A small sound classifier, trained from scratch: arch gmlp.
Rows from block 3, named by matrix and row number. Rows with one number belong to one neuron. Each number is 128 + 24 x the weight over its row's rms, rounded and kept within 0 to 255. All counts start at 0. After the name is the row's rms in percent of the matrix's.
# u: gMLP up (value half) (model.blocks.3.mixer.u.weight, 768x256), inputs 0-127
# v: gMLP up (gate half) (model.blocks.3.mixer.v.weight, 768x256), inputs 0-127
# out: gMLP down (model.blocks.3.mixer.out.weight, 256x768, transposed), outputs 0-127
u.427 118 [ 87 166 165 174 152 136  93 115 168 149 118 155 134 137 163 127 132 150 147  88 144 148 124 137 138 101 147 150 147 128 107 111 143 150 122 129 175 103  93 128 104 122 163 139  98 153 139 116 156 147 149 100  96  93 163  88 161 103 111 128  89 107 174 123 126 164 124 107 168 122 103 136 118 128 129 153 106 123 170 118 102 139 129  62 109 156 134  93 137 101 123 131 147 137 141 123  86 150  89 152 117 117 177 108 149 144  91 101 134 124 103 140 138 144 122 111 123 106  76 140 123 151 101  88 118 156 147 140]
v.427 122 [151 130 112 119  97  85 103 161 151 129 146  93 132 123 108 121 135  84 114 101 131 131  83 124 154 141 163 122  80 125 139 163 111 115  88 145 176 120  98 119 123 123 154 139 133 184 152  95  96 107 118  97 145 135 141 117 141 142 165 105  99 132 113 153 152 135 117 156 155 114  99 173  95  95 104 122 111 133 163 103 106  84 144  85 133 116 123 103 121 158 116 108 113  78 100 128 123 105 113 156 108 141 122 115 103 132  86 131 155 138 137  96 159 121 140 132 164  87  86 161 181 129  89 112 111 107 168 119]
out.427 116 [125 111  97 122 134 102 115 122 151 145  78 140 107 155 106 135  69 134 112 125 120 125 128 141 191 125 147 131 108 135 168 142 105 140 104 125 211  87 106 118 176 158 115 109 133 142 150 114 124 107 145 141  90 152 127  73 134 115 166 135 129 132 105 126 113 161 145 107 167 103 101 129 190 115 134  83 136 100 120 148 159  90 114 126 161  89 105 107 119 132 143 114  92 120 123 123 159 145 130 147 109 144 151 142 100 130 115 121  96 131 135 131 126 125 137 140 118 100 122  88 145 134 122 148 136 105 147  89]
u.428 091 [136 160 139 110 111 164 105 124 137 118 160 126 101 177 113 142 122 143 174  94 139 154 134 115  98 155 168 153 148 132 169 126  99 171 124 104 155 123 123 170 124 119 146 127  97 144 139 100 101 108 126 116 119 119 147 146 123 102 143 158 127 153 117 127 138 168  92 117 142 115 163 147 164 181 122 134 128 190 154 156 134  86 124 130 101 120 116  74 129 134  63 132 100 128 150 103 140  77 112 153 154 122 122 139 150 126 110 113 101 150 107 122  85 120 119  94  85 170 120  99 124 145  88 105 124 138 120 139]
v.428 084 [107 115 137 159 115 112 138 173 138 103 121  97 105 130 126 136 127  52 108 116 111 129 109 153 139 123 121 113  79 138 108 129 147 110 126 119 150 160 128 136  94 137 137 191 157 122 120 102  56 127 130 148  85 118 133 174 119 161 110 113 118 123 140 146 133 121 101 147 144 103 138 195 136 150 176 162 154 142 117 115 115 118 170 117 117 135 103 105 165 121 155 149 152 107 153 118 122 150  89 128 131 117 173  97 120 123 121 133 160 131 137 138 108 110 156 101 127 148 147 121 119 141 169 151 132 162  94 111]
out.428 087 [103  97 198 136 112 106  87 163 148 127 106 105 148 146 128 119 115 119  92 108 153 145 152 136 145 102 140  68 157 137 131 151 148  76 135 168  77 115 128 122 124  94 107 118 124 122 166 153 109 163 153  93  98 147 132 147  99 161  95 106 164 147 154  97 127 129 124 118 124 142 120 139  92 140 168 154 119 138 117 186 147 115 129 118 108 115 129 139 146 104 100 123  98 140 151  76 122 116 126 103 136 104 155 159 163  94  76 114 133 119 138 127 117 115 151 111 127 168 155 143 116 150 146  78 133 161  95 105]
u.429 096 [101 167 159 116  83 135 150 102 154 173  88 130 164 115 171 153 125 129 157 129 129 139 143 132 156 145 168 100 122 146 114 118  96 121 100 135  91 143 122 118 101 160 133 172 141 166 127 131  99 149 154 118 142 119 152 114 101 113 132 171 111 117 116 140 168 165 149 129 104 103 121 146 121 162  98 131 156 140 113 118 121 112 145 152 138 137 144 102 126 121  92 133 118  88 119 102 120 122 119 112 127 150 113 131 137 126 157 163 145 113 123 163 123 114 119 115 160 135 124 123 141 103 103 118  62 105 104 143]
v.429 096 [142 109 134 155 116 143 144 126 138 135 122 173  84 114 138 106 163 166  81 141  87 111 171 120 159 153 165  72 139  86  70 135 111 135 120 161 190 141 139 139 122  95 149  97 143 118 113 133 128  91 125 100 136  86 131 115 107 129 126 171 104 146 125 114 153 139 144 146  88  82 123 108  99 140 102 129 152 133 128 134 161 108 104 116 114 116 150 136 119 117 154 126 123 122 138 118 157  98  91 132  91 118 119 152 145 115  94 112 121 119 114 137 142 108 134 119 127 164 111 145 137 111 115 148 144 150 114 159]
out.429 106 [209  98 136 163  89  62 111 169 141 116 117 163 148 117 137 132 133 148 142 139 169 121 140  85 158 137 148 101  57 115 152 148 117 102 108 142  85  88 122 106 100 109 115 100 136 184 128  92  91 155 126 118 135  97 179  85 115 146 131 124 120 164 115 155 172 130  77 108 118 137 142 100 134 120  95 148 142 134 149 137 152 137  87 109 172 116 115 108 164  97 130 119 142 111 151 126 129  99 134 132 136 118 147 137 127 109 115 146 121 122 136 116 121 145 167 119 143 141 156 111 118 124 163 126 150  97 168 119]
u.430 093 [133  93 150 151 159 143 127 127 173  96 122 147 123 114 140 128 122 174 144 173 139 130  99 144 146  99 135 118 125 111 134 151 139 117  88 124 120 115 159 121 139 124 133 128 121 147 146  85 155 199 138 145 148 131 105 143 156  81  77 114  98  82 110  81 146 113 121 114 157 125 135 126 146 112 132 128 129 160 131 143 132 105 163 142 141  99 124 157 160  84 111 161 105 151 114 131 155 101 116 107 101  99 137  84 143 113 159 174 126 149 107 150 174 112 167  96  99 118 143 117 129 108 122 113  88 167 128 110]
v.430 097 [139 101  89 131 168 161 125 158 116 165 107 117 100 130 149 147 117 135 124  93 141 129 125 122 172 117 123 138 115 114 125 156 135 192 135 158 142 148 137 137 117 141 154 121 105 133 142  90 136 142 151 123 173 141 125 118 178  89  97 147 135 137 126 101 162 124 117 120 139 140 116 128 125 151 126  99 120 119 105 142  97 181 122 140 132 121 102 109 183 125 137 147 106 143 135 125 130 122 154 138 114 111 131 115 143 139 103 176 135 121 102 152 132 159 152  83 144 103 130  64 112 143 143 113 117 128 166 127]
out.430 092 [183 100 164 129  99 127  90 123 113 126 152 116 105 134 121 118  72 130 128 154 122 121  99 114  91 124 134  92 169 159  95 105 136 135 128 117 137 123 153 168 139 109 131 111  87 164 125 121 134 146 161 119 105 147 100 115 154 124 134 108 129 130 112 125 128 114 134 123 133 147 106  78 166 115 136  63 109 133 136 132 150 136 117 102 144 148  78 162  82 105 117  99 141 131 131 146 148 133 129 108  86 128 133  89 131 136 157 176 131 158 140 137 149 173 127 143 153  95 101 134 151 134 124 146 131 113 121  92]
u.431 049 [123 184 127 152 147 134  93 151 135 110 124 115 112 154 136  97  99 156  89 152 113 124 139 137 169 152 113 116 117 111 165 140 145 105 113 142 103 131 151 142 108 130  94 127 129 153 156 166 145 103 114 152 141 175 153 146 117 138 151  70  90 146  75 127  97 165  94 163  80 134 155 117 121 172 165  76 124 110 140  84 156 118 142 125 128 131 156 111 115 160 145 131 121 138 126 140 134 148 116 107  95  97 124 122 148  73  99  86 184 112  65 109 126 164 123 146 144 113 134 128 124 132 144 128  93 135 141 152]
v.431 040 [157 116 161 134 130 116 137 135 155 121 100 137 136 132 138 104  97 124 137 147 130 105 123 135 145 139 107 131 106 102  88 132 131  91 152 101 155 150 118  94 147 114  90 152 131 119 107 135 122 100 128 134 145 128 105 140 142 160 144 112 127 135 125 135  97 156 163 161  96 119 141  92 113 214 161  96 123 126 112  86 134 170 142 161 133 176 191 148  98 137  81 138 115 129 136 172 114 140 129 112 153 128 124 162 160 101 118 110 102 136 136 100 104 133 133 135 128 141 140  95 165  96 141 110 145 167 153 150]
out.431 046 [ 93 126 115 130 175 109 128 148 106 140 146 129 105 131 154 115 108 128 112  99 140 154 155 128 144 158 111 145 105 158 124 157 169 139 120 127 109 148 134  91 170 143 148 120 121 114 118 162 100 107  93 151 162 105 136 155 127 105 130 166  80 110 141 113 136 160 130 132 120 143 121 132  95 111  92 115 129 103 146 149 140 127 129 149 170 136 121 123 152 139 124 141 127 147 113 169 107 127 117  90 131 140  90 105 114 119 145 152  89 146 147 109 164 161 116 185 150  93  99 126 115 118  66  99 104 127 125 116]
u.432 140 [125 131 153 105 141 112 167 172  98 160 144 153 128 114 130 103 110 113 104 157 138 137 130 119 123 139 147 122 151 132 117 116 146 156 105 140 117 129 108 175 157 126 131  77 129 108 112 157  75 138 129  94 136 112 115 122 149  94 166  90 117 131 104 126  96 145 105 130 143  90 126 118 159 122 124  90 165 163 111 103 180 116 183  93 126 141 156  82 106 117 131 101 101 109 180 121  82 114 111 125  55 172 150 123 153 116 135 116 147 110 112 117 105 138 103  67 115 159  96  98  79 126 113  83 113 139 143 100]
v.432 133 [117  91 140 121 119  98 109 139 179 140 111 146 167 114  84 140 119 156 140 129 136  96 148 109 109 110 113 117 112 124 119 111 126  56 149 120 144 166 121 135 129 110 106 100 132 102 134 125  94 127 129 125 117  99 130 122 103 154 142 141 105 181 134 146 134 142 147 153 127 155 133  72 148 145 101  96 137 131  98 109 137 133 118 117 140  87 153 154 135 122 118 131 155  92 123 101 104 154 128 194 120 144 131 106 137 124 132 112 131 130 139 116 120 120 100  91 116 120 132 133 152 197 136 100 128  69 125 167]
out.432 141 [166 124 115 147 135 117 166 136 148 140 107 153 141 132 143 135  97 106 144 170 141 114 172 127 140  88 131  68 126 119 106 132  94 166 118 115 167 144  93 126 140 123 132 145 130 123 101 144 129 141 131 135 192 114 132 121 134 145 120  88 133  98 154 138 107 116 124 146 149 134 122  86 138 144 134 174 124 139 103 176 103 106 155  72  87 128 140 139  99  88 180 106 146 144 151 127 177 174 155  94 128 152 179 117 175  73 134 132 120 148 120  96 125 117 129 147 137 135 144 117 123 155 121  87  52 136 113 146]
u.433 046 [141 156 113 132 105 116 139 113 108 150 145 107 120 120  82 182  93  81 125 118 110 111 134 140 154 155  89 120 103 115 127 146 157 133  99 118 139 126  89 145 118 125 132 122 123 127 168 116 116 161 106 136 114 107 170  98 139 121 117 123 102 129  94 119 117 130 115  86  95 125 142 128 122  93 146  97 147 170 118  85 109 153 134 151 184 149 138 130 140 150  82 152 111 139 112 112 135 120 143  89 108 147 130 107 118 123 146 191 110 102 166 138 123 121 200 109 104 114 153 132 109 154 132 115 117 113 148  93]
v.433 039 [162 144 148 103 168 135 151 116 132 122 181 116 122 158  73 150 113  69 114 128 145 119 114 120 152 153 163 164 165 103 108  54  63 161 155  75 148 148 166 162 164 102 106 143  83 130 136  88  98 117 118 127 146 167 131 106 127 114 153 139 156 110 152 134 129 146 138 120 130 162 140 139  92 102 153  93 171 123  65 116 114 120  98 136 132 146  94 138 150 169 143 119 139 152 119 106 158  99 118 120 121 104 118 100 165 105 141 143 120 124  98 157 102 166 141 125  96 129 125 162 115 114 112  98 138 135 141  92]
out.433 043 [149 120 122 107 123 114 105 178 119 151 112 111 125 144 118 152 134 104 159  81 133 124 193 146 133  88 144 152 138 105 130 120 137 188 129 151  93 105 115 121 150 123 176 111 111 126 120 112 159 194 116 109 177 147  96 120 141 115 151 132 158 121 143  93 102 109 143 125 124 164 155 123 155 136 126 120 121  84 112 132 165 120 140 112 146  82 116 112 144 173 130 120 125 127 138 135 122 101 114 133 117  68 104 111 155 143 134  94 136 157 128 150 135 149 141  94  79 160 131 182 128 145 120 120 157 151 135 119]
u.434 098 [ 86 125 131 139 136 146  94 122 100 122 142  65  88 129 132  99 165 115 154 113 136 132 131 150 105  96 136 117 113 138 101 121  99 120 110 164 100 121 121 142 127 137 171 147 134 116 113 130 101 119 127 177  65  92 160 126 174 134 113 128 101 112 124 141 138  86 157 144 161 159 130 156 108 124 102 132 112 128 132 157 136 112 121 173 107 126 105 146  95 122 151 149 119 118  80 108 147 114 131 112 158  80 123  81 135 147 154 100 132 128 129 162 117  92 152 153  93 114 109 128 163 141 145 113  89 121 168 140]
v.434 099 [140 143 134 142 123 133 132 114 137 148 123 161 146 138 104 129 133 152 141 101 156 171 100 122 125 129 131 119 121 136 110 132 117 119 135 144 104 152  94  38 131 188 120  78 142 134 109 101 120 146 136 109 122 142 120 129 105 127 161 145 133 126 141 133 130 119 118 139 154 138 135 164 136 123 184  87  84  90  71 139 138 122  94 125 105 161 125 142 126 180 127 123  71 137 120 141  80 111 144 131 107 147  92 166 127 113 138 156 103 103 112 151 126 105 104 118 153 141 146 104 110 145 114 114 147  95 133 167]
out.434 105 [132  73 121 163 142  96 109 147 158 116 105 183 120 151 155 136 147 167 115 108  80 165 161 107  69 160 122 114 143 128 118 121 132 173 143 117 120  68 142 123 151 105 124 120 134 120 132 128 111 109  94 127  99 107 113  93 122  89 107 109 114 124 120 135 121 106 128 138 125 167 123 159 169  77 142  96 120 110  92 138 120 110 129 144 132 149 116 101 136 108 105  63  83 102 123 106 106 143 134 100 165 116 154 138 109 156 118 123 123 135 122 146 111 131 156 124  99 116 121  89 111 166 158 167 142 123 183 109]
u.435 027 [137  85 149 136 129  87 120 105 118 106 125 125 143 134 114 105 135 160 128  77 114 128 140 103 138 150 151  80 146 104 168 115  75 147 119 130 129 133 134 132 143 142 139 101 127 109 104 119  99  97 116  92 166 110 118 150 120 122 101 115 115 163 100 116 152 124 131 130 126 105 186 149 126 153 148  87 163 160 132 168 115 131 124 116 123 134 114 109 125 182 124 162 106 121 114  92 100 110  95 154 105 131 108 108 139 143 134 102 123  85 158 169 103 110 115 121 142 108 171  86 139 181 128 115 162 154 100 109]
v.435 019 [106  82 121 115 152 114 108 132 113  83 159  93 124 189 158 159 135 139 114  98  97 122 150 128 116 138 150 176 137  96 123 110 145 147  67 136 148 110 120 132 145  89 129 112 114 172 144 120 128 138 119  98  97 141 136 155 110 124 130 147 111 137 151 153 102 149 112  90 121 118 155 157 125 112 148  99 111 124  99  79 112 168 137 130 103 132 125 138 141 122 158 105 148  56 101 178 102 144  98  87 157 158 147  87 114 127 124 118 132 122 142 102 134 123 150 149 101 192 120 160 141 143 140 120 153 164 170 122]
out.435 026 [147 161 102  76 144 118 126 132 102 137 100 129 102 136 148 170 119  86 102 144 150 148 124 155 137 102 119 127 134 176 108 105 140 142 150 135 145 115  86 156 112 149 123 100 171 135 128  76 120 151 116 117 142 157 116 138  94 133 168 165 157 158 116 150 135 130 137  81 120 116 110  97 106 101 121 132 157 119 102 143 125 133 130 119 101 122 128  73 148 115 133  88  86 108  95  94 118 122 132  99 126 114 114 157 167 126 167 137 151 127 158 129 146 145 142  88 110 142 152 137 114 164 134  91 126 137 108 123]
u.436 108 [ 92 163 122  86 132 117 142 116 139 118 146 135 170 126 136 170 123  89  86 104 112 113 132 142 143 165 142 136 131 105 131 133 169 120 132 118 119 112 126 151 131 162 123 101 158  95 108 122 172 154 126 169 114 134 139 128 146 101 127 161 147 112 139 202  99 154 125 160 106 102 126 142 110  79 136 142 164 155 113  73 162 142 132 175 130 139 149  94 120 128 107 110 129 131 161  94 147 186 119 110 106 107  98  76  94 124 122 131 108 144 129 149 120 116 153 136 148 151  80 156 152 142 130 127 116 129 124 104]
v.436 115 [142 143 141 153 133 163 185 142 126 143 103 128 145 135  91 101  91 117 171 109 129 162 185 145 101 109 151  94 133 173 101 104 124  95 125 121 113 153 150  99 166 117 151 115 133 108 113 129 138 130 111  88  84  91 128 117 148 125 125  80 101 147 128 120 119 133 105 110 128 126 141 126 139 126 123 137 134 113 150 147 121  92 169 117 110 115 113  92 152 183 153  96  98 129 109 133 103 127 155 147  89 109 127  76 125 190 125 140 119 160  91 138 117 119 125 106  98 181  98 112 112  95 134 141 108 111 136 111]
out.436 114 [ 88  93 127 115 126  94 131 173 140 136 117 127 119 165  58 135 135 114  95  91 135 148 133 125 144 111  78 128 154 148 133 121 130 106 157 103 174 160 135 123 112 145 119 105 127 119 146 168 163  90 159 124 110 134 103 115 131 108 111  98 122 112  91 101  92 142 126 137  88 130 150 142 110 125 138  94 135  98 149 130 171 128  90 120 111 161 114 143 116  70 110 164 124 130 109 109 125 141 124  97 103 129 107  94 137 135 143 128 152 141 159 156 147 125 117 138 129 123 166 158 125 118 144 151 121  83 114 131]
u.437 112 [ 93 139 131 132 117 168  96 132 150 140 162 147  90 113 127 118 103 122 132 130 131  98 106 179 108 129  86 120  98 106  97 130 130 102 153  97 155 125 108 100 113  94 100 131 133  98 145 147 131  92 150 113  94 113 155 124 105  92  64  95 118 166 106 137 145 123 111 105  88 111 125 132 136 133 141 144  94 141  91 136 115 115  99 138 129  92 148 125 151 110 100 104  98 147 101  87 122 112 111  91 117 132 120 146 138 122 140 122 136 138  99 106 109 128 137 140 113 173  91 143 153 129 106 200 124 103 139 151]
v.437 108 [139 123 126 163 114 173 169 153 127  87  96 137 156 103 121 161 119 131 127 121 160 105 119 133  92  89 146 127 104 104 104 108 154 106 132  88 156 165 109 114 127 113 118 159 138 171  75 102  85  87 129 109 125 128 100 107  80 130 100 112 100  88 137 114 111  69 120 112 112  56 107 120  96 130 144 148 100 142 150 146 126 150 104 159 164 110 157 136 122  96 147 116 104 137 135 105 167  98 143 129 108 136 122 127 122 162 156 148 163 115 125 122  93 163 146 132 100 158  95  78 127 110 114 141 145 119 126 130]
out.437 106 [161 146 115 169 121  98 131 125 154  96  90 135 136 170 142 132 170 125  85 131  86 155  75 133 133 106 119  84 159  95 163 156 168 110 108 110 128 133 149 119 144 141 131 149 129 127 119 126 171 166 162 149 115 158 103 199 139 139 108  95 141 120 181  96 109 125 133 112 146 138 101 120 109 119 142 161 133 149 111 125 187 115 133 206 116 101 118  98  83 137 158 116 141 167 143 127 110 185 164 147 124 151 141 137 126 125 128 139 130 130  79 130 128  94 109 112 141 127 136 141 147  98 125  83 139 111 143 117]
u.438 108 [105 126 130 129 117  93  99 135 110 130 134  92 130 125 125 131 109 122 156 113 108 120 164  72 164  80 117 159 133 126 128  99 107 170  96 116  72 124  76  94  94 109 122 146 118 145 124 121 126 146 156 133 145 149 127  85 142 138 165 157 130  79 112 150 128  94 109  85 141 149  97 142 159 123 131 158 118 184 146 136 146 137 107  94 114 116 180 104 129 185 140  98 119 147 139  96  98 139 113 121 140 125 141 122 140 144 147 106 114 161 134 104 144 119 191 107  94 119 144  93 102 106 116  83 119 143 128 120]
v.438 111 [120 124 151 116 116  98 133 124  77 115 139 135 118 129 148 139 138 122 111 136 111 150 123 133 149 132  98 154 139 102 101 106  94 110 131 159 123 136 153 165 104 134 122 125 193 104  99 100 116 107 120 138 137 182  65 135 102 161 123 117 151 140 150 126 170 147 130 120 111 188 112 122 127 128 105 131 148 119 115 119 166  96 134 123  78 137 139 144 125 124 126 122 156 140  79 154  88 107 151  87 121 121 115 103  82 128 162 121 128 147  91 100 127 121 131 156 171 128 125 150 110 166 131  92 147 119 124 110]
out.438 109 [125 187 133 154 116 130 109 126 100 144  75 130 105 118  91 128 142 147 140 135 151 148 139 107 139 101 134 113 102 138 143 128 121 166 115 132 134 105 116 115 116 172 125 121 115 132 139 144 117 166 154 128 122 144 154 115  93  96 101 141  74  74 131 148 136 124 113 174 112 160 113  98 153 131 111 152 121 162 164 157 117 112 131 100 140  80 152 158 133 124 104 151 116 144 157 114 117 136 135 123 163 120  84 145 146 127 101  93 108  99 194 111 115 107 176 129 109 142 129 158 147 164 125 119 170 102 119 140]
u.439 077 [167 126 123 152 124 166 132 131 124 103 108 172  93 128 168 162 144 154 117 138 105 154 100 124 157 131 155 152  84 133 116 134 125 136 133 111 176 149 160 118 127 131 131 136  83 125 192 144  99 160  76 140 138 142 128 138 115 105 138 136 120 147 140 107 129 107 125 114 113 102 143 114 137 150 119  84 120 152 147 149 137 155 147 160 115 154  75 110 138 121 117 153 131 140 115  79 168  73 114 112 154 110 108 126 137 160  92 133 156 124 147 119 147 133  97  97 123 181  97 151  79 103 100 182 145 129 117 150]
v.439 079 [114 153 143 118 174 175 115 153 141 117 154 117 142 123 132 134 140 114 142 103  69 145 117 167 118 189 157 160 133 163 149 112 148 125 112 130 122 146 131 149 142 105  86 144 145 116 107 100 143 114 113 152 120 153 116 156 103 122 145  92 184 113 147 118 169 114 121 110 136 116 150 120 140 150 119 168 101 118 119 155 108 135 137 121 151 133 142 125  60 135 101 102  92 120 107 145 128 107 120 133 122 142 106 141  94 142 106 132 131 183  90 172 154 134 103 149 143 118 131 152 124 146 131 135  86 111 122  91]
out.439 073 [131 113 197 153 148 140 118 145  96 106 144 128 127  94 151 123 119 134 141 169 138 106 142 121 123  92 114 149 103 146 126  99 155 160  86 146  93 146  97 115 141 158 128 141  93 124  93 169 104 158  87 109 106 135 119 159 142 125 115 146 141 146 142 193 147 161  92 133 101 104 128 100 155 164  93 136 138 109 158 162 119 110 154 126 125 170  95  90 140 145 129  97  41 114  91 129 101 144 134 126 171 128 113 122 125 105  90 126 114  99 139 121 136  96 135 125 104 156  96 120 154 128 162 142 128 131 114 140]
u.440 113 [146 144 120  81 114 149 107 115 124 123 121 116 120 105 166 134 130 172 135 145 103 117  95 105  95 132 115 145 130  95 132  96 149  92 140 128  91 108 136 162 155 163 152 101 109 150 112 165 140 138 132  82 161  90 112  93 130  66 110 125 144 123 151 102 118 151 109 124 154 133 118 114 159 162 181  96 127 119  92 155 145 128 126 144 121 158 142 105 117  85 105 127 120  64 158  99 131 144 127 101 110 116 145 119 141 119 155 144  99 150 164 139 130 139 102 109 133 113 124 103 156 162 128 109 126 140 134 164]
v.440 116 [131 165 102 109  90 157 115 164  95 111  93 103 112 116 157 118  97 167 168  96 119 107 161 114 137 100 125 142 138 133 120  82 117 116 138 122 126  98 189 141 136 108 136 150 126 121  80 138 123 136 165 110 182 121 150 130 148  95 138 116 157 125 154 132  86 148 123 104  97 169 156 156 155 102 113 124  96 100 134 136 141 167 113 137 150 178 108 145 133 109 114  64 154 157  94  83 130 166 163  86 103 124 129  96 156 120 211 158 144 139  77 110 124 124 150 142 125  87 130 139 132 179 124 129 121 120 127 160]
out.440 103 [149 131 121 154 103 142 137 130 101 138 124 104 135 115 125 119 137 168 158 155 146 151  77 110 111 138 145 137 100 133 125 147 129 134 124 129 110 148 127 153 131 154 153 143 134 124 153 121 149  80 128 137 136  90  72 102  99 133 136 123 213 150 101 123  62 130 114 124 139  87  85 140 194  96 102 122 144 128 130 134 137 110  98 126 135 136 128 127 172 127 150 114 141 102 151 130  82 113 124 181 135  76 153 118 151 155 106 134 115 147  92 122 106 119 178 148 131 157 151 142 161 155 121 134 121 107 130 144]
u.441 120 [133 116 140 109 105 137  88  94 130 144  88 129 125 111 105 153 147  74 150 137 192  96 159 123 119 103 145 128 137 106 103 174 141 162 114 121 100 130 123 148 106 145 111 115 123 139 137 124 108 166 114 104 149  93 141 125 137 140 119 129 132 118 107  98 122 170  91 109  90 135 147 152 167 141 147 132 113  91 132 112 149 117 171 123 140 165 153 106  98 121 119 123 152 145 149 131 103 191 132 137 111 133 134 133 120 114 126 152 110 131 136  86 144 100 117 149 138  71 145 157 157 114 123 105  82 132 113 131]
v.441 117 [152 143 120 108 173 143 131 141 157 148 125 155 128 161 126 151 106 134 125 156 153 174 175 191 136 161 118 119 139 105 121 161 125 104 128 153 147 124 183 141 103  94 106 123  70  95 126  98 138 148 138  93 143 139  55 117 113 133 120 132 133 128 151 124 126  88 144 154 129 133 101 126 138 141 142 155 115 132 141 150  93 118 138 125 170 121  88 198 144 140 137 127 111 104 136 119 141 116 100 138 102 140 114 158 143  98 152  97 138 131 121 129  98 149 168 180 135 199 128 127 120 199 117 172  82 143 150 105]
out.441 117 [134 122  98 113 153  81 116 133 104  85 123 144 139 167 118 182 123 107 118 146 130 129 129  96 141 120 193 170 113  68 134 149 139 125 104 158 114 104 149 128 120 126 111 143 165 136 115 120  82 153 125 119 143 115 183 100 174  98 106 191  76 137 114  77  92 106 126 123 100 133 139 101 151 121 143 149 148  84 127 125 130 141 151 155 101 112 113 101 153 109 173 143 162 100 113 136  97 153 137 130 140 133 104 149 117 155 119  93 119 148 121 117 120 140  98 132  82 104 147 173  88 146 109 110 119 104 157 122]
u.442 092 [122 145 162 116 143  72 108 146 118 164 145  93 132 145 124 144  96 134  98 126 137 115 142 117 131 130 141 117 126 110 141 154  95 113  76 148 102 139 117  76  97 143 108 106 169 127 124 191 155 136 113 172  75 143 137 117  73 118 146 136 112 132  97 114 126 125 106 155 135  87  89 115 124 126 143 116 115 106  97 123 155 158 155 150 130 127 109 137  91  94 123  90 108 122 125 121 100 157 127 133 116  90 141 128 123 121 128 171 116 119 130 183 138 134 103 130 153 120 119 135 130 162 154 111  69 141 139 146]
v.442 101 [109 123 151 133 113 157 140 123 162 141  98 138  98 132 122  94 113 119 144 100 146 158 123 161 138 143 125 127 139 125 117  87  52 113 147 119 199 148 127 100 119 118 148 143 144 115 121 171 125 119 157 128 133  95 155 130 133 130 101 114 142 120 150 164 107  80  78 181 113 113 138 131 100 117 137 163 136 136 138 118 129 136 116 188 137 119  61 128 105  65 117 107 112 127 152 140 151 125 118 126 117 128 127  97 139  94 126 144 131 105 132 137 156 123  64  97 161 126 104 166 117 101 134 143  79 131 158 150]
out.442 100 [139 108 123 141 119 103 127 109 143 126 130 137 110 108 149 129 119 128  97 192 119 130 126 130 160 114 150  92 125 104 133 149 136 125 144 106 167 107 143 113 135 110 145 151  95 144 157 173 141 126 116 126 104 135 111 124 141 121 113 113 134 109 121 133 166  90 137 166 114  73 109 184 142 142 138 113  95 180 158 115 175 167 109  86 166 130 122 132 157 152 161 174 154 146 119 100 121 105 107 101 119 136 136 148 138  98 135 154 137 115 145 103 137 152  45 164 119 125 137 148 144 176 133 124 153 140 140 136]
u.443 102 [131 145 101 158 147 102 149 111 137 174 148 115 107 159 118 163 103  80 125 129 133 120 130  78 142  84 150 136 122 112 101 146 113  99 114 132 133 127 122 143 147 136 119 127 146 132 164 114 156 200 118 117 118 141 153  99 106 149 103 121 142 149 116 138 125 102  86 127 125 117 159 127 105 150 137 126 121 191 115  91 152 184 119 113 159 170 123 106 134  91 125 161 112 109 118 127  83 152 141 113 133 110 133 147 140 126 147 159 145 121  88 112 136  68 112 119 119 160 113 157  82 138 119 136  78 143 109 126]
v.443 102 [114 153 120 158 106 148 147 133  95 149 146  88 110 129  81 130 119 112 145 112 113 135 134 128 158 183  90 123 144 133 118 127 152 106 103 104 132 121 135 113 125 123  93  96 146 145 131 114 146  88 178  93  87 123 141 121 102 111 153 153 148 140 124 152 101 134 125 119 119 147 116 158 131 147 128 168 108  91 158  54 132 105 142 122 139 146 127 122 132 143 163 102 146 106  80 123 100 107 181 132 108 142 146 104  87 163 140 129 168 103 108 130 128 100  94 133 128 112  78 167 111  83 128 117 121 118 136 107]
out.443 101 [141 150 154 131  89 131 130 166 149 128 106  78 123  95 111 128 129 144  94 115 102 179 158 139 111  99 137 131 165 151  86  89 147  84 134 115 146 141 103 136 195  94 103  93 120 112 123 117 122 102 144 125 111 165 125 161 132 177  93 151 121 124 111  94 143 104 115 115 117 157 144 163 119  76 102 150 143 119 176  97 171 112  97 132 157 110 136 164 131 149 141 115 149 103 125 155 120 118 119 119 142 134 140 171 154 149 139 127 144 115 118 173 121 143 127 141 174 156 120 166 133 139 158 156 165  73 157 136]
u.444 112 [147 124 124 112 127  87  93 137 151  95 132 146  89 147 119 101 127 124 125 163 112 105 140 144 106 129  87 158 131 131  86 138 136 147 119 111 110 150 142 133 157 132 104  96 161 157 130 157 116 139  99 152 137 187 122 100 109  92 131 115 135 124 129 166 154  71 116 105 156 103 140 122 169 156 109  90 108 122 150 104  98 139 103 136 136  73 102 114 106 138  99 126 147  95 142 104 168 129 108 165 126 148 146 114 146 129 130 146 112 119 104 176 148 121 118  80 110 163  91 165 106 139  71 114 120 120 122 163]
v.444 120 [157 139 146 141 138 137 100 131 117 151 135 131 153 134 124 141 136 104 140 108 118 119 113 103 113  93  95 173 120 172  92  93 131 143 141  82 103 144 160 116  89 153 108  91 131 114  91 109 119 129 109 139 122 154  96 102 118 116 140 148 115 132  97 122 113 153 118  97 103  97 151  92 154 159 133 149 123 154 105 119  92 168 108 109 150 121 103 131 139 122 162 135 106 146 100 146 111 137 148 158 156 132 121 170 126 126 135 122 109 118 110 165 119 140  92 153 145 126  96 131 111  93 128 111 108 166  91  86]
out.444 116 [127 130 107 144 131 129  80 156 141  92 176 108 129 129 125 115  85 155 108  96  94 118 143 109 131 108 137 167 150 141 117 121 118 117 100  81 125 147 170 113 105 164 103  88 129 136  92 133 104 124 113  90 162 106 142 133 154 137 124 105  71 113 125 119 156  95  77 161 114  85 133 140 125 146  83 151 131 163 144 116 130 141 139 135 117 113 144 120 114 105 150 131 104 148 110 118 114 141 111 100 100 110 141  70 154  88 106 159 152  90 118 128 117  88 110 114 133 127 101 102  85 130  95 116 140 113 170  54]